Weights of a small encoder-decoder audio transcriber.
Model: encoder arch jasper, encoder activation relu, decoder width 192.
Rows from block 2 of the text decoder, named by matrix and row number. Rows with one number belong to one neuron. Each number is 200 + 20 x the weight over its row's rms, rounded and kept within 0 to 999. All counts start at 0. After the name is the row's rms in percent of the matrix's.
# fc1: MLP up (decoder.blocks.2.mlp.fc1.weight, 768x192), inputs 96-191
# fc2: MLP down (decoder.blocks.2.mlp.fc2.weight, 192x768, transposed), outputs 96-191
fc1.665,111,234,202,162,216,187,181,188,201,220,154,191,224,202,222,210,194,167,212,210,213,207,235,192,173,237,166,232,188,209,201,158,224,210,201,202,218,223,198,188,209,171,206,159,182,164,219,218,189,156,195,185,202,218,191,179,210,199,201,222,174,202,207,201,206,211,205,217,215,207,210,186,202,196,208,194,155,230,185,233,204,220,213,215,192,205,185,174,229,202,184,199,218,172,220,218,185
fc2.665,115,167,220,213,189,189,189,195,172,150,218,174,177,211,229,211,225,206,251,198,217,208,213,191,185,203,200,199,201,163,211,203,235,204,211,186,194,203,216,219,235,201,231,180,219,209,196,200,221,207,197,191,194,194,196,250,193,186,208,242,223,195,184,181,163,201,181,195,201,203,206,203,215,209,187,234,229,177,199,203,208,192,203,160,198,186,221,218,183,222,181,189,191,187,158,158,209
fc1.666,066,219,157,188,216,168,192,235,190,237,218,179,179,199,199,211,194,200,193,184,209,201,175,193,215,209,183,226,202,172,203,162,166,202,219,179,220,183,212,187,172,195,216,183,207,221,197,177,180,208,192,185,199,198,223,210,181,180,208,202,176,174,193,206,224,182,211,187,192,215,209,185,213,148,188,177,183,206,218,215,180,185,178,237,258,189,190,202,208,187,199,214,216,213,155,180,174
fc2.666,067,173,197,194,158,230,222,180,197,192,205,227,208,243,200,157,197,228,181,204,194,206,213,200,223,198,217,174,237,188,211,182,224,229,205,157,225,164,181,219,196,256,201,190,180,175,179,181,226,210,193,191,198,225,213,195,195,226,199,215,188,196,204,200,143,188,190,215,227,217,225,188,168,164,214,205,173,192,223,186,199,213,176,184,203,179,172,226,204,215,205,213,175,179,207,207,200
fc1.667,105,229,206,204,209,193,198,221,203,239,196,208,160,203,194,220,210,214,233,180,203,197,200,195,203,205,218,192,188,172,233,183,216,253,213,172,213,178,219,195,202,181,232,199,181,216,186,173,158,216,240,222,177,177,190,195,179,174,167,203,229,230,174,205,193,179,217,209,201,213,204,211,210,200,209,220,161,191,181,195,195,185,187,186,229,173,217,228,200,172,196,180,189,199,204,188,219
fc2.667,111,208,194,202,189,141,207,220,228,163,204,214,182,202,183,188,205,201,231,218,192,216,195,192,198,213,193,210,217,194,174,193,161,177,193,196,175,186,181,212,177,187,173,213,181,162,200,200,210,210,205,182,228,216,208,209,187,199,190,189,253,211,227,188,232,219,193,190,206,201,232,223,214,174,206,188,200,203,179,177,220,228,197,216,184,217,219,185,232,164,219,195,169,208,149,207,200
fc1.668,099,230,220,241,204,222,177,168,160,202,197,202,211,178,224,170,200,208,165,176,188,236,178,184,210,181,213,235,192,215,218,190,186,242,199,211,175,211,165,172,189,210,236,190,213,212,237,193,208,220,190,224,211,221,238,213,202,217,146,207,152,188,183,210,201,197,192,206,195,204,198,180,209,183,204,210,202,207,239,180,189,201,187,203,219,165,219,201,192,199,188,193,171,229,195,207,216
fc2.668,106,174,203,214,198,213,199,201,219,177,206,217,204,225,221,209,222,189,218,219,237,154,167,197,200,157,189,154,206,148,148,172,205,163,208,187,197,205,191,202,175,203,178,194,179,179,177,212,215,225,185,194,175,225,150,172,200,209,215,206,215,217,195,203,193,227,210,169,189,212,187,202,207,236,176,176,207,173,179,223,250,201,234,220,197,206,228,185,229,216,196,203,205,190,215,196,197
fc1.669,115,179,202,184,187,189,233,209,226,176,176,185,174,199,206,194,212,256,223,230,236,191,226,209,218,194,234,200,221,212,234,205,251,219,203,185,180,203,222,196,211,192,214,203,209,205,187,210,183,201,168,218,168,203,224,198,184,228,239,189,221,226,205,210,227,223,168,244,195,195,203,205,183,201,184,234,179,187,176,214,199,199,208,232,169,179,196,198,214,176,195,225,237,201,213,180,204
fc2.669,117,175,194,230,211,220,235,210,187,182,187,211,207,194,160,167,190,173,188,212,218,202,188,236,208,203,182,180,212,186,194,206,178,162,200,223,223,212,205,237,213,194,215,209,205,216,217,214,181,184,221,226,177,169,207,196,194,193,200,208,176,186,220,186,203,169,190,205,210,130,201,197,152,181,189,211,222,196,187,158,207,217,187,215,211,206,163,180,206,223,176,199,200,209,239,254,241
fc1.670,155,201,203,219,178,157,197,182,179,199,177,231,206,206,221,168,187,188,156,204,194,215,188,217,180,173,220,215,163,160,234,186,181,192,179,183,204,180,210,224,187,203,215,173,240,196,252,202,198,230,207,200,219,170,187,216,194,186,228,184,233,222,171,209,208,192,237,222,188,202,182,222,228,176,217,213,169,183,177,195,185,231,221,173,220,196,219,232,242,221,174,196,213,200,206,165,227
fc2.670,159,212,217,194,171,169,193,174,222,169,181,247,207,185,210,223,220,204,208,161,220,199,216,198,200,214,203,220,201,240,224,210,189,190,195,195,183,216,226,181,166,201,217,196,185,219,185,176,215,183,212,182,214,219,200,209,202,190,205,207,243,199,201,225,178,184,208,194,224,191,215,196,216,214,181,185,201,215,206,212,207,229,215,223,196,193,208,215,218,196,176,238,184,194,245,181,228
fc1.671,086,190,183,191,198,173,191,195,236,196,183,224,186,210,203,193,203,245,179,208,211,237,216,217,232,207,216,167,186,171,193,228,192,207,196,229,197,172,224,251,217,162,195,212,188,218,203,228,226,187,212,222,227,171,186,205,207,199,195,184,226,185,204,194,232,179,188,160,221,219,213,196,169,162,191,191,217,236,158,166,188,195,197,237,202,200,204,173,200,195,210,179,221,173,186,219,204
fc2.671,086,214,218,237,238,181,179,170,182,174,213,195,213,213,205,226,204,202,206,214,206,181,186,214,221,202,210,191,211,185,212,217,191,205,197,211,189,210,218,240,232,195,208,198,193,190,182,217,196,183,202,205,221,188,217,197,235,205,200,206,174,244,237,205,196,204,159,221,198,167,215,221,158,187,222,157,180,182,163,197,221,187,203,197,157,193,214,207,199,214,189,188,205,208,203,205,194